From a checkpoint of a small image classifier: adamw at rate 0.0021, batches of 128.
Rows from block 2 of a small image classifier, named by matrix and row number. Rows with one number belong to one channel. Each number is 200 + 30 x the weight over its row's rms, rounded and kept within 0 to 999. All counts start at 0.
After each channel's rows are labels from the 100 images, of 14976, where the channel reaches its highest value: "strongest on" is what is common among them. Only what is clearly more common there than usual is listed. The data: histories of elementary cellular automata, time running down.
# c3: 3x3 conv, stride 2 (model.blocks.2.c3.weight, 160x96x3x3, each kernel summed), inputs 0-95
# c1: pointwise conv, stride 2 (model.blocks.2.c1.weight, 160x96x1x1), inputs 0-95

c3.103,221,197,214,203,234,220,193,248,181,197,221,197,197,202,212,184,246,187,150,245,135,195,201,189,147,169,218,185,171,157,206,189,196,187,199,216,219,142,196,255,186,177,198,207,223,213,263,199,187,179,178,221,173,143,191,201,207,217,248,230,250,208,217,186,215,203,213,193,230,168,165,191,224,168,207,189,216,254,149,123,145,182,201,158,185,249,237,205,172,244,214,198,206,216,111,211
c1.103,245,187,216,209,227,204,197,251,195,174,211,182,188,216,217,180,243,186,144,243,158,185,179,168,130,195,221,174,195,164,208,169,202,181,220,205,237,144,208,223,211,193,175,190,220,213,281,210,197,166,166,215,184,139,188,213,208,199,251,220,242,186,212,159,221,198,213,179,195,187,197,212,244,193,183,198,214,271,154,145,160,197,200,172,184,264,240,201,192,247,207,175,207,213,122,204
strongest on: 110 turns on; 111 turns on

c3.98,104,210,212,244,168,200,223,225,120,256,185,195,160,210,193,243,222,166,227,222,185,213,186,180,221,193,184,201,227,184,235,174,148,195,200,183,171,200,126,209,235,200,166,174,185,196,227,194,175,246,215,185,226,208,189,188,231,204,241,212,223,198,236,206,239,155,249,230,201,244,158,207,207,170,218,203,228,177,135,207,236,173,209,186,159,194,172,198,207,240,221,142,169,175,186,202
c1.98,139,228,204,225,158,193,219,230,117,247,158,193,158,208,179,217,230,167,216,238,175,199,208,167,223,192,172,201,214,177,217,190,146,172,213,184,179,171,135,224,233,170,195,146,190,184,221,185,163,244,200,199,247,211,177,218,225,218,221,213,235,193,237,199,228,141,236,236,196,230,156,194,198,170,226,210,234,180,135,199,250,179,206,185,172,207,182,214,207,245,216,177,142,167,191,222
strongest on: 001 turns on; 110 turns on; 011 turns on; sparse start

c3.65,184,216,182,212,204,187,189,176,149,300,194,206,200,216,193,203,208,207,222,164,220,190,262,210,249,218,184,160,212,207,227,189,178,206,152,133,171,249,161,173,196,220,170,185,193,221,186,207,222,215,214,236,224,264,238,200,188,184,178,140,188,192,219,201,162,213,188,184,138,289,210,206,188,208,190,222,227,151,201,271,205,206,165,216,201,170,190,183,222,190,165,197,228,214,249,185
c1.65,175,185,161,209,204,195,208,154,158,264,180,204,195,219,207,193,215,225,212,174,229,177,238,213,239,222,177,166,225,209,219,206,190,204,146,148,149,223,207,204,221,195,158,195,203,248,204,176,200,214,223,220,205,282,235,229,183,179,197,143,202,155,231,219,204,216,196,179,106,275,224,213,178,226,188,224,232,152,188,270,223,196,179,191,179,184,172,180,212,185,152,199,224,202,242,204
strongest on: 100 turns on; 011 turns on; 110 turns on; 010 turns on

c3.46,196,199,234,194,208,230,235,232,213,177,179,176,216,219,197,165,241,162,131,173,232,215,179,248,192,203,190,297,203,231,218,188,218,224,228,259,187,211,219,208,128,227,196,235,184,228,140,233,229,197,243,209,191,186,209,227,175,195,230,236,187,116,217,231,194,200,181,154,163,177,252,229,245,199,243,178,218,214,209,238,188,171,201,186,207,216,226,238,193,199,180,229,189,205,164,200
c1.46,166,193,231,173,209,228,225,222,203,201,195,200,208,218,208,153,244,190,126,181,221,228,216,240,191,214,180,263,193,226,202,182,219,230,225,237,208,211,207,195,145,248,192,228,190,212,120,238,236,197,260,213,165,176,231,210,186,180,219,221,159,124,206,229,174,215,192,141,162,207,239,216,238,189,245,180,231,188,210,247,194,173,213,175,219,253,220,249,179,220,191,223,181,208,152,204
strongest on: 101 turns on; 010 turns on; large cells

c3.51,171,198,165,181,217,132,189,213,188,194,198,188,227,205,227,111,178,202,203,165,211,179,189,177,197,191,199,187,268,165,188,184,199,209,177,155,171,214,187,201,210,163,196,227,217,217,211,194,212,210,171,210,173,190,195,144,200,179,217,226,183,174,99,211,135,215,197,203,198,182,208,192,182,261,188,217,180,200,172,194,232,190,238,144,212,167,203,117,212,235,122,223,220,233,202,169
c1.51,172,208,146,190,227,167,176,215,190,189,191,168,235,208,206,76,192,217,209,166,211,180,183,156,196,203,208,183,255,149,206,201,216,191,188,151,180,196,192,208,217,171,173,230,200,206,221,217,219,210,159,193,189,203,181,149,205,188,230,219,168,151,119,217,169,230,208,203,198,173,220,178,154,268,195,207,182,194,176,200,235,222,237,163,221,186,220,115,216,224,170,208,210,228,204,169
strongest on: large cells; 110 turns on

c3.90,205,187,173,191,146,227,219,176,129,229,188,211,205,183,237,158,239,179,238,162,168,232,199,180,214,180,159,181,210,212,199,159,127,184,118,173,222,197,146,198,215,185,202,250,180,179,250,157,169,201,186,210,157,165,227,168,208,195,176,153,238,203,151,167,177,222,209,145,175,200,221,205,193,244,231,224,240,180,194,178,185,211,198,225,214,186,189,152,197,182,168,209,145,191,174,227
c1.90,192,204,172,174,143,210,179,172,177,209,180,216,170,186,224,142,234,213,231,186,196,217,192,182,219,164,161,159,196,194,192,149,120,162,155,181,219,185,176,173,208,182,209,225,157,159,228,163,145,196,223,192,185,167,173,156,214,191,201,162,202,234,141,176,181,181,198,155,149,172,204,171,209,252,228,219,220,161,230,151,175,199,221,222,190,152,161,196,206,217,190,139,144,200,186,225
strongest on: large cells; 000 turns on; 111 turns on

c3.61,187,208,241,188,164,229,231,176,165,224,215,204,174,151,190,175,150,190,144,160,201,204,193,158,183,166,135,201,209,184,193,125,179,173,189,200,171,161,132,222,159,239,178,235,221,240,160,247,215,206,201,159,175,203,142,182,216,187,236,181,224,200,171,229,173,208,129,161,208,208,168,232,160,241,183,203,168,185,211,185,199,171,219,172,200,192,146,163,174,187,189,194,187,229,202,226
c1.61,192,244,248,182,162,208,203,176,180,228,206,208,240,195,190,192,167,167,168,148,167,184,159,172,140,204,152,202,217,215,178,151,148,182,194,210,197,179,164,192,183,193,167,193,163,234,171,224,246,196,136,195,171,186,177,179,214,163,154,200,194,249,189,205,157,198,142,198,141,215,178,259,183,207,134,180,158,157,186,212,168,199,189,204,205,207,128,170,175,197,198,197,158,212,176,217
strongest on: 001 turns on; 000 turns on; 100 turns on; 110 turns on

c3.115,227,184,191,234,206,215,177,217,210,131,180,242,178,170,205,194,234,186,208,210,180,219,190,192,103,183,216,207,194,198,168,193,240,226,148,191,193,198,205,220,185,228,179,193,223,206,230,197,204,194,199,182,176,145,207,178,226,237,212,258,210,230,172,181,207,189,160,168,277,107,126,182,207,189,197,208,205,209,192,133,209,192,248,189,155,216,214,190,148,194,207,185,220,207,142,223
c1.115,197,219,225,247,203,193,176,226,253,134,180,210,175,206,213,202,247,205,207,198,197,214,184,191,111,211,233,224,200,184,189,200,263,192,125,178,213,212,211,241,213,213,183,194,203,215,240,186,201,217,189,178,167,161,241,184,219,233,224,249,204,222,147,157,226,187,180,184,249,159,153,196,213,205,221,227,210,260,197,169,234,199,276,166,170,234,233,179,175,216,228,207,230,217,171,234
strongest on: 110 turns on; 001 turns on; rule: rule 67

c3.70,176,179,165,230,211,215,180,176,205,202,218,179,186,211,185,208,229,180,174,213,182,190,251,179,220,220,190,183,210,157,185,199,204,206,252,167,205,246,189,192,215,199,184,214,224,195,196,173,169,233,189,150,179,257,210,247,230,177,179,170,187,184,210,213,204,162,192,234,174,191,195,163,232,179,239,202,229,145,156,260,259,218,263,222,155,162,186,218,250,181,246,198,266,203,281,264
c1.70,197,199,143,215,224,220,209,222,194,175,216,193,154,230,183,224,244,212,152,202,214,179,204,204,230,206,195,219,226,132,191,235,242,203,217,165,232,241,198,225,206,187,205,220,230,198,249,210,191,225,191,129,196,246,173,233,231,181,199,188,214,156,238,178,182,167,209,214,199,223,199,146,194,211,217,201,237,146,162,204,226,237,264,229,172,156,243,198,245,193,239,240,271,218,262,221
strongest on: 011 turns on; 111 turns on; rule: rule 136

c3.7,174,179,170,216,201,178,220,179,211,176,196,120,206,205,186,164,200,190,195,233,200,204,129,205,184,219,187,186,238,152,168,184,191,195,185,137,210,152,205,181,187,156,189,197,194,173,228,187,116,272,192,214,169,207,187,187,210,218,186,177,183,182,218,122,183,203,253,167,243,171,178,175,254,251,226,212,215,219,155,168,130,219,167,190,197,218,215,170,223,242,209,214,194,183,196,198
c1.7,166,165,188,184,210,164,183,202,234,173,206,113,222,202,194,147,180,172,197,233,188,216,131,190,177,218,154,196,216,138,185,210,203,206,189,205,205,165,210,190,209,139,209,201,197,200,212,192,92,269,189,220,176,208,207,189,220,181,219,213,182,184,201,143,203,187,225,120,245,189,189,160,250,227,208,225,212,215,194,152,149,217,191,172,192,217,243,178,209,223,211,220,206,219,191,191
strongest on: 101 turns on; 110 turns on; large cells

c3.9,175,197,108,208,216,205,164,200,202,189,213,233,183,195,204,202,202,241,195,172,213,191,236,225,190,206,191,186,183,214,196,142,185,202,205,129,226,212,195,250,175,210,183,198,200,191,188,215,151,143,216,185,209,214,173,218,198,210,185,229,216,202,214,285,177,197,162,206,195,210,168,173,157,133,207,192,206,168,235,221,228,196,161,152,171,211,161,191,203,169,72,198,221,207,195,218
c1.9,176,224,115,194,187,206,185,206,219,193,218,232,122,187,191,183,196,236,187,168,240,186,229,233,210,226,184,200,172,194,196,169,190,202,204,130,192,200,198,245,198,204,190,207,210,182,182,187,143,162,228,181,217,228,175,203,181,184,178,228,209,192,226,250,175,166,168,209,204,199,141,122,161,130,190,170,202,194,236,203,211,185,176,164,194,194,171,192,170,151,101,216,222,218,187,212
strongest on: large cells

c3.135,196,214,224,200,193,224,193,216,231,222,183,192,220,187,209,216,92,151,180,194,171,219,162,210,178,210,199,196,190,229,172,186,182,226,186,224,189,180,242,203,248,191,208,241,173,180,163,208,167,176,106,223,212,209,175,243,163,231,162,228,196,194,212,182,220,229,246,224,174,204,207,212,212,205,109,208,105,216,238,206,227,235,184,179,219,216,231,190,200,210,191,221,189,231,150,207
c1.135,164,189,226,223,191,204,207,207,246,222,199,207,214,201,222,194,99,155,186,197,162,229,136,201,166,220,169,230,170,221,175,190,197,213,195,201,202,173,237,200,248,192,200,243,189,120,166,205,155,196,130,210,195,210,191,236,193,210,164,249,188,204,193,175,223,198,251,237,173,191,222,183,231,195,135,212,121,215,235,208,221,239,196,180,216,177,227,189,209,200,211,239,173,217,156,228
strongest on: 001 turns on; 011 turns on

c3.27,187,167,206,209,257,218,214,205,224,190,201,197,112,244,180,206,197,184,258,202,212,165,240,205,202,218,193,196,203,142,240,228,209,184,247,220,228,216,224,211,203,237,216,217,216,154,197,209,130,185,164,223,203,236,193,220,234,213,206,205,184,216,235,174,239,130,222,230,169,215,165,119,197,208,183,205,168,202,204,220,219,135,230,225,120,225,203,203,227,204,173,212,226,236,204,176
c1.27,190,181,207,225,268,228,209,202,199,193,213,191,136,250,184,208,192,163,247,207,206,142,250,196,187,228,191,184,192,173,237,225,203,170,243,184,217,203,215,230,235,248,193,197,221,147,173,186,126,177,159,236,205,223,189,216,226,209,191,193,196,230,232,162,245,176,232,235,150,222,184,162,180,213,178,214,172,221,191,189,224,96,207,212,141,204,188,203,232,207,165,187,221,223,212,160
strongest on: 111 turns on; 011 turns on; 110 turns on

c3.23,175,205,226,229,224,203,229,235,181,202,169,210,252,194,185,148,258,189,189,196,227,194,160,194,231,172,238,259,241,225,201,249,178,233,234,230,192,197,171,197,254,284,237,222,193,245,239,209,215,185,262,222,186,205,160,227,198,236,220,198,176,220,188,213,191,226,201,227,228,173,260,268,194,222,219,192,240,228,163,234,236,214,236,189,232,201,212,226,195,242,188,202,207,174,237,229
c1.23,181,206,182,235,237,199,213,218,136,214,188,184,228,183,171,164,250,187,161,189,264,166,164,214,252,144,236,239,258,199,197,215,188,201,217,195,176,190,138,204,246,278,201,207,196,223,235,230,222,216,271,223,197,233,163,207,188,221,204,161,159,191,206,199,168,212,206,211,189,192,247,237,172,193,224,215,217,224,184,228,234,185,228,153,209,170,185,202,210,242,171,153,215,179,256,203
strongest on: large cells; 011 turns on

c3.34,152,168,139,195,226,223,214,183,192,170,195,230,156,215,182,178,193,202,245,176,185,254,239,181,191,247,221,160,203,136,165,206,197,281,186,170,195,222,220,244,240,170,191,189,218,245,213,159,246,216,222,188,194,177,217,142,230,173,191,190,205,216,180,191,196,149,205,219,206,201,200,120,246,227,192,236,198,166,195,207,241,151,230,236,157,179,182,244,209,179,206,198,221,218,173,215
c1.34,176,184,140,193,247,239,232,199,236,166,220,221,176,210,208,162,219,201,228,173,181,258,209,197,175,277,241,144,207,162,191,205,207,254,184,147,192,220,228,279,235,174,197,208,224,261,206,206,237,216,216,189,207,188,223,158,243,161,211,180,232,191,205,174,206,182,189,204,198,194,203,121,220,224,202,259,216,185,199,192,241,181,242,237,183,212,180,219,188,197,190,208,241,230,172,236
strongest on: 111 turns on

c3.100,233,208,168,168,233,202,170,208,281,137,252,182,195,191,194,195,248,199,188,167,270,182,164,137,187,211,159,210,205,227,212,167,182,228,243,222,223,197,201,226,128,220,154,180,235,185,198,218,203,196,216,271,212,174,167,162,223,214,183,243,198,185,211,252,238,183,175,177,204,176,175,200,177,176,220,162,235,177,175,188,173,191,196,205,205,257,220,224,209,159,162,215,203,184,176,163
c1.100,239,216,174,237,208,239,189,189,216,229,176,205,228,180,190,174,197,174,222,163,184,192,199,134,207,204,178,218,215,219,218,122,117,225,250,233,222,197,213,230,171,164,162,247,189,229,138,199,218,176,199,222,211,202,182,144,168,175,192,213,211,180,201,180,217,220,202,226,133,251,216,227,179,183,171,204,215,194,191,144,96,175,184,210,198,197,176,188,202,196,163,217,193,250,199,202
strongest on: 111 turns on; large cells; 011 turns on

c3.19,168,112,205,221,186,223,165,198,264,185,169,174,241,257,204,137,222,159,211,155,199,185,233,224,185,203,157,163,214,232,191,212,180,199,181,234,145,227,243,231,160,206,218,218,224,216,206,203,188,214,219,109,162,169,228,197,202,208,219,202,180,227,169,200,189,216,140,204,203,136,203,224,194,196,161,166,192,216,199,217,221,216,220,189,254,196,226,189,201,249,190,160,205,171,219,225
c1.19,188,176,196,188,199,177,180,125,223,188,219,219,265,203,203,193,207,170,214,205,186,197,192,203,188,206,194,205,214,253,157,151,171,205,169,192,193,215,180,213,215,229,219,183,188,190,142,228,213,205,186,174,165,211,222,209,187,198,174,123,170,218,131,200,184,209,214,175,190,198,200,234,229,200,196,226,122,177,226,201,204,216,201,199,194,122,187,226,168,238,221,68,221,184,215,207
strongest on: 101 turns on

c3.120,164,173,201,206,228,211,241,254,219,232,208,127,174,232,178,212,214,129,205,239,190,182,195,206,193,220,216,211,201,172,262,241,190,217,205,210,240,222,218,191,185,246,146,226,185,255,188,238,238,220,189,207,229,213,230,223,195,232,210,205,210,136,242,181,242,189,240,191,155,253,215,177,218,209,192,156,191,219,179,260,234,176,206,169,184,214,237,185,202,228,121,213,221,198,172,210
c1.120,165,178,188,198,237,205,230,240,206,216,215,123,215,250,210,161,220,148,184,247,189,159,179,197,215,232,242,215,199,189,256,234,187,221,204,216,211,245,223,190,176,223,173,238,163,241,189,250,244,208,203,205,240,201,234,227,196,207,216,214,205,118,209,169,228,214,241,204,143,251,219,179,188,215,216,166,190,213,184,262,234,214,220,191,214,224,231,187,181,214,125,227,244,210,202,203
strongest on: 011 turns on; 111 turns on

c3.150,222,249,235,191,226,137,151,193,193,174,209,145,213,216,148,214,199,206,189,136,215,142,186,194,206,175,156,162,168,207,212,248,209,168,184,185,188,172,171,170,163,188,129,200,155,202,202,222,190,180,180,212,204,189,153,212,160,174,216,172,185,192,158,169,184,215,164,173,221,188,201,225,162,226,174,151,198,196,146,162,161,195,184,159,215,233,160,205,146,142,162,171,231,203,212,204
c1.150,226,256,250,179,225,170,165,166,203,187,221,191,230,219,162,204,206,186,209,154,229,144,136,204,209,176,164,183,152,219,204,225,212,193,191,228,197,188,189,208,199,211,162,186,165,214,196,227,196,160,173,213,199,205,135,230,147,144,212,162,190,221,178,174,189,183,151,167,192,194,203,236,150,226,149,165,177,222,172,179,149,182,202,166,213,222,166,219,155,122,195,183,245,158,231,192
strongest on: large cells

c3.129,224,216,223,255,199,205,215,218,136,211,188,167,227,195,147,173,238,172,219,162,171,156,163,206,218,194,201,188,171,159,186,219,167,175,231,166,197,202,138,187,255,180,167,225,182,238,268,238,231,216,187,225,183,218,192,234,246,193,167,226,152,197,166,162,171,201,193,204,248,203,190,190,177,194,182,210,227,165,172,195,218,171,165,254,192,249,150,187,230,232,169,164,224,203,261,210
c1.129,229,230,218,240,196,193,194,183,162,194,220,185,220,197,176,192,225,216,236,191,210,166,211,209,239,197,210,217,175,138,222,238,196,158,233,171,200,216,200,201,273,139,193,258,231,237,232,236,200,256,205,183,227,240,173,269,252,162,119,231,144,152,171,193,186,215,177,236,197,212,191,184,192,215,181,203,221,181,212,193,218,191,214,240,204,256,202,197,227,214,201,173,234,206,266,199
strongest on: 011 turns on; large cells; 000 turns on; rule: rule 9

c3.122,168,201,215,236,180,197,188,227,142,188,189,244,195,164,198,147,225,161,186,260,176,229,253,181,191,183,210,164,235,191,232,186,234,234,209,118,222,191,120,181,175,233,168,202,193,214,242,185,222,202,220,161,180,187,172,190,212,233,229,203,269,209,244,197,219,177,135,200,207,236,197,170,207,212,185,181,200,245,180,180,208,224,243,154,192,201,172,176,160,185,178,166,237,181,191,244
c1.122,182,174,202,206,204,195,201,240,132,175,206,240,165,144,227,125,204,185,184,241,207,208,231,185,185,185,213,210,212,182,213,219,216,238,224,141,201,211,134,172,207,234,208,194,171,194,224,183,194,197,205,152,188,210,199,223,216,242,222,194,241,165,239,205,225,170,93,170,162,202,175,147,209,245,229,194,196,220,201,166,231,223,247,171,183,188,163,189,155,215,168,190,233,207,211,247
strongest on: 001 turns on; 011 turns on; 010 turns on

c3.96,204,168,161,216,163,171,129,200,244,150,172,223,182,176,181,243,203,173,176,172,210,200,197,255,174,201,149,164,170,212,186,183,200,199,108,201,167,224,229,199,170,160,190,242,183,220,179,164,208,219,173,221,260,188,243,157,175,188,142,201,189,222,165,221,181,185,144,202,169,177,170,173,210,220,192,177,220,209,170,216,165,178,180,243,161,155,181,174,209,148,229,200,179,200,172,205
c1.96,207,191,170,206,167,160,134,203,232,177,169,206,181,188,214,242,203,209,129,197,190,219,207,266,153,191,146,170,138,197,183,190,202,188,116,199,166,209,189,185,129,175,219,200,137,197,173,178,194,207,207,197,255,229,206,151,180,180,177,195,189,199,158,228,212,204,162,237,184,150,172,200,221,163,178,236,214,227,157,221,183,188,196,198,202,149,190,194,188,177,213,219,192,187,134,187
strongest on: 111 turns on; 100 turns on; 110 turns on; large cells

c3.59,202,195,156,207,237,182,113,211,172,226,190,199,169,224,227,215,196,201,218,193,203,213,244,220,207,186,183,209,164,163,229,110,215,245,196,214,200,206,182,203,181,179,224,197,222,150,218,158,158,226,183,200,212,216,233,239,226,202,233,177,196,213,82,210,126,153,162,223,205,209,193,187,220,204,190,206,202,166,174,208,213,176,249,185,154,152,182,203,218,233,180,195,182,182,233,216
c1.59,184,196,172,228,234,164,132,205,178,245,190,215,167,229,221,231,195,201,214,181,194,209,228,245,205,170,191,206,155,172,210,119,211,219,208,210,216,187,176,179,194,169,226,195,219,143,229,191,145,232,232,209,253,229,236,236,207,209,244,165,214,200,114,205,160,157,150,239,213,214,193,197,231,187,193,198,223,151,180,231,235,162,229,201,133,156,206,185,197,236,204,183,187,177,220,224
strongest on: 101 turns on; large cells; 110 turns on; 111 turns on

c3.133,199,309,163,194,195,250,156,161,200,237,188,174,259,210,229,171,161,193,165,139,215,166,157,222,184,210,200,209,220,244,150,163,134,226,192,175,181,229,206,210,211,196,192,188,174,210,204,152,174,172,227,190,180,206,225,220,193,175,215,177,210,181,193,201,241,246,194,188,247,212,203,205,210,153,193,175,207,161,223,195,171,232,152,242,255,193,192,172,198,168,171,188,197,216,212,254
c1.133,223,257,167,187,216,255,159,187,231,212,206,185,263,229,198,210,187,186,171,128,222,108,165,230,197,197,182,215,226,237,189,199,175,213,169,130,193,225,189,209,180,233,156,229,184,207,206,148,202,168,198,198,207,179,192,229,215,236,213,226,189,175,180,212,219,247,192,170,204,185,230,244,165,163,181,172,154,231,204,182,195,168,203,183,207,227,217,182,158,166,129,188,225,256,188,212
strongest on: large cells

c3.123,158,209,194,182,234,219,208,238,223,217,144,184,214,238,183,196,159,166,157,150,219,157,172,223,198,147,201,226,201,211,250,196,217,227,235,218,187,184,226,166,159,236,149,211,137,190,173,231,197,156,208,194,215,200,146,212,150,217,208,219,221,123,189,198,182,219,209,157,166,222,223,210,178,221,199,123,173,173,222,207,187,207,208,155,220,201,215,183,181,184,136,253,230,236,202,211
c1.123,136,214,171,169,253,227,211,224,222,222,160,203,187,235,187,185,198,178,154,166,223,179,190,218,212,161,202,229,206,193,246,197,229,237,240,192,155,213,216,190,185,237,182,201,161,213,169,242,214,162,223,182,212,224,156,209,150,217,246,209,207,90,200,211,141,205,210,164,199,219,238,214,174,211,213,143,183,203,239,203,195,184,204,167,224,182,231,178,179,189,155,256,253,231,218,208
strongest on: large cells; 110 turns on; 011 turns on; 101 turns on

c3.64,232,231,179,160,196,178,246,209,211,186,211,224,218,204,236,173,216,194,149,132,216,185,196,254,208,212,203,214,224,203,215,176,209,190,219,257,227,245,209,171,171,190,195,241,211,212,179,192,207,228,209,220,180,206,244,245,229,154,188,233,171,177,185,223,112,234,193,130,160,206,227,220,204,236,221,169,208,195,233,200,209,214,199,232,234,170,251,163,203,194,131,275,184,236,225,187
c1.64,210,227,186,192,196,178,241,204,210,163,246,232,206,195,225,161,215,186,179,196,220,229,203,225,213,243,174,233,198,209,226,181,208,227,208,260,255,269,211,186,183,207,211,280,197,226,162,201,215,244,207,230,158,222,282,251,198,159,182,240,163,201,177,224,153,230,204,188,192,194,196,196,216,237,198,173,210,238,242,231,220,208,182,243,225,159,249,191,216,185,147,254,185,236,227,195
strongest on: 101 turns on; large cells

c3.40,184,157,221,158,170,224,165,168,211,230,155,198,193,197,249,119,149,225,196,215,175,225,214,225,242,182,207,231,210,206,190,176,196,183,233,248,161,190,247,249,204,169,291,172,216,194,189,190,188,164,169,191,202,232,226,218,188,203,221,212,210,233,201,251,179,213,202,233,198,210,204,170,178,158,179,203,170,187,231,188,217,228,214,215,208,165,175,185,248,249,268,225,152,209,260,196
c1.40,180,148,230,146,163,206,175,152,236,228,179,197,155,172,247,112,134,219,215,196,169,231,201,226,233,200,219,222,204,205,210,171,207,199,214,221,201,195,249,217,204,186,275,169,215,188,179,149,176,186,175,197,190,235,225,195,225,233,218,219,200,212,194,255,213,223,178,211,212,218,239,140,198,201,154,215,178,204,202,174,233,228,246,226,198,165,191,199,243,232,265,230,167,205,234,188
strongest on: 101 turns on; 011 turns on

c3.97,172,211,232,211,187,154,213,218,211,169,203,206,179,202,231,210,207,205,173,193,151,204,187,176,150,199,217,241,193,233,245,186,174,174,275,196,172,145,218,225,156,199,200,164,165,235,178,222,243,222,205,185,229,129,169,143,207,205,214,234,227,173,202,202,199,190,182,241,186,203,205,202,239,184,237,186,223,205,186,163,139,165,154,148,188,248,189,246,170,191,193,188,177,168,128,144
c1.97,216,227,246,204,173,164,235,218,198,180,210,204,161,205,213,220,204,187,185,181,138,190,192,182,176,216,198,233,178,242,238,194,183,158,258,218,182,130,212,191,162,197,186,142,168,222,173,194,223,195,219,172,214,124,163,141,223,206,207,220,243,165,195,223,194,170,180,233,161,219,183,228,213,184,197,151,237,209,192,172,163,186,175,165,199,257,170,238,184,159,193,164,161,156,133,194
strongest on: 001 turns on; 110 turns on; 011 turns on; 101 turns on

c3.156,201,203,228,179,213,181,229,160,191,184,166,232,164,225,214,214,211,214,217,176,205,185,210,198,200,139,175,168,199,226,221,234,230,122,215,207,194,190,199,162,175,190,188,161,190,120,186,191,161,148,214,135,225,210,198,224,135,163,207,123,190,219,199,193,196,209,186,215,202,172,195,213,131,183,197,196,228,164,202,150,136,204,154,222,203,153,200,167,162,161,224,212,202,206,210,143
c1.156,213,210,211,149,214,182,217,170,174,166,167,238,159,212,174,211,208,195,219,181,216,178,203,192,219,145,175,151,195,223,221,241,228,176,205,200,171,174,171,158,156,174,178,149,206,135,189,171,145,148,220,133,214,192,193,211,138,173,205,116,179,207,195,184,212,197,169,204,199,188,200,205,161,173,198,188,226,168,222,164,140,161,164,210,177,154,176,188,197,162,227,212,206,205,206,132
strongest on: 110 turns on; 011 turns on; 111 turns on

c3.24,202,189,208,213,204,205,205,225,196,184,208,233,187,226,202,223,229,221,231,193,146,202,213,216,153,168,206,176,172,122,186,182,220,200,166,191,220,137,184,234,207,184,217,175,247,178,252,194,156,190,198,165,225,186,176,192,228,248,251,236,204,229,209,208,190,178,191,191,279,125,136,173,198,178,218,163,211,213,192,108,199,180,241,178,168,233,214,201,169,205,223,183,242,211,158,187
c1.24,197,219,184,222,246,189,211,212,185,204,201,237,182,220,177,243,234,231,247,215,148,199,190,229,144,190,230,162,193,89,222,192,226,214,144,192,219,161,204,226,216,185,219,165,227,173,255,154,178,179,186,164,196,200,197,169,241,224,238,233,187,192,207,209,208,158,206,189,241,156,153,168,169,210,205,166,231,257,225,129,188,174,206,180,176,217,231,198,178,216,201,195,248,221,183,204
strongest on: 110 turns on; 111 turns on

c3.28,195,190,208,231,188,170,119,160,188,233,206,154,193,218,192,192,116,183,196,194,184,215,197,203,256,208,168,184,143,201,192,151,182,194,173,170,154,190,198,202,199,193,197,220,210,216,133,219,208,180,153,218,182,250,191,236,200,175,152,145,219,223,195,196,171,212,224,177,141,208,218,197,226,185,146,170,141,152,183,211,221,179,136,223,221,178,231,201,246,209,216,206,166,187,245,194
c1.28,179,171,165,246,214,178,144,181,220,234,215,157,201,223,167,202,149,178,217,218,178,184,198,214,256,200,164,180,130,239,206,164,202,173,205,183,191,183,232,218,203,185,199,245,224,211,137,212,201,204,154,214,183,287,194,264,183,191,149,162,216,222,157,210,174,219,228,154,171,213,227,199,228,171,184,168,145,206,191,173,226,191,137,190,206,147,252,197,201,192,204,208,183,189,220,204
strongest on: 100 turns on; 011 turns on

c3.53,182,185,232,186,184,177,165,213,197,176,176,185,212,187,210,170,210,204,231,177,299,199,215,177,254,251,181,206,204,195,213,169,155,182,198,206,191,253,233,145,139,193,210,205,203,208,156,159,225,215,246,190,178,228,206,199,240,130,209,191,220,213,177,216,186,238,194,227,184,190,233,205,201,223,222,177,195,140,204,200,216,263,232,225,243,175,170,189,258,174,210,233,163,169,265,230
c1.53,177,216,206,199,186,210,129,191,169,205,211,179,228,222,168,209,191,206,239,151,256,154,178,155,218,273,200,188,196,204,241,206,142,218,210,173,181,253,220,117,151,190,190,201,182,211,174,196,226,159,231,214,201,167,236,167,232,186,216,206,200,202,163,241,217,206,222,243,178,222,229,256,195,212,188,148,212,164,227,199,192,233,171,237,231,188,155,205,200,176,157,249,177,198,230,232
strongest on: 011 turns on; 101 turns on; 111 turns on; large cells

c3.41,199,210,188,210,153,170,222,154,127,232,211,228,178,157,199,184,197,177,193,171,198,218,212,229,255,197,148,186,180,232,185,178,175,174,124,154,189,212,130,200,234,213,195,200,185,232,156,209,234,233,204,217,180,205,223,222,213,189,118,149,166,230,185,240,163,199,219,167,160,225,215,208,204,234,202,209,215,165,212,217,227,182,167,217,197,164,159,193,196,176,188,206,125,171,238,177
c1.41,229,216,196,225,203,176,225,161,150,242,239,219,189,161,179,188,192,174,223,140,227,221,177,232,211,198,178,199,186,253,180,161,190,195,106,176,195,231,189,213,231,213,194,207,180,233,182,187,242,217,149,242,143,192,245,218,196,196,140,135,158,250,183,231,169,219,214,166,208,211,209,232,214,223,178,216,190,198,239,221,206,208,188,200,216,196,158,210,196,164,197,205,119,154,220,172
strongest on: 100 turns on; 011 turns on; 000 turns on; large cells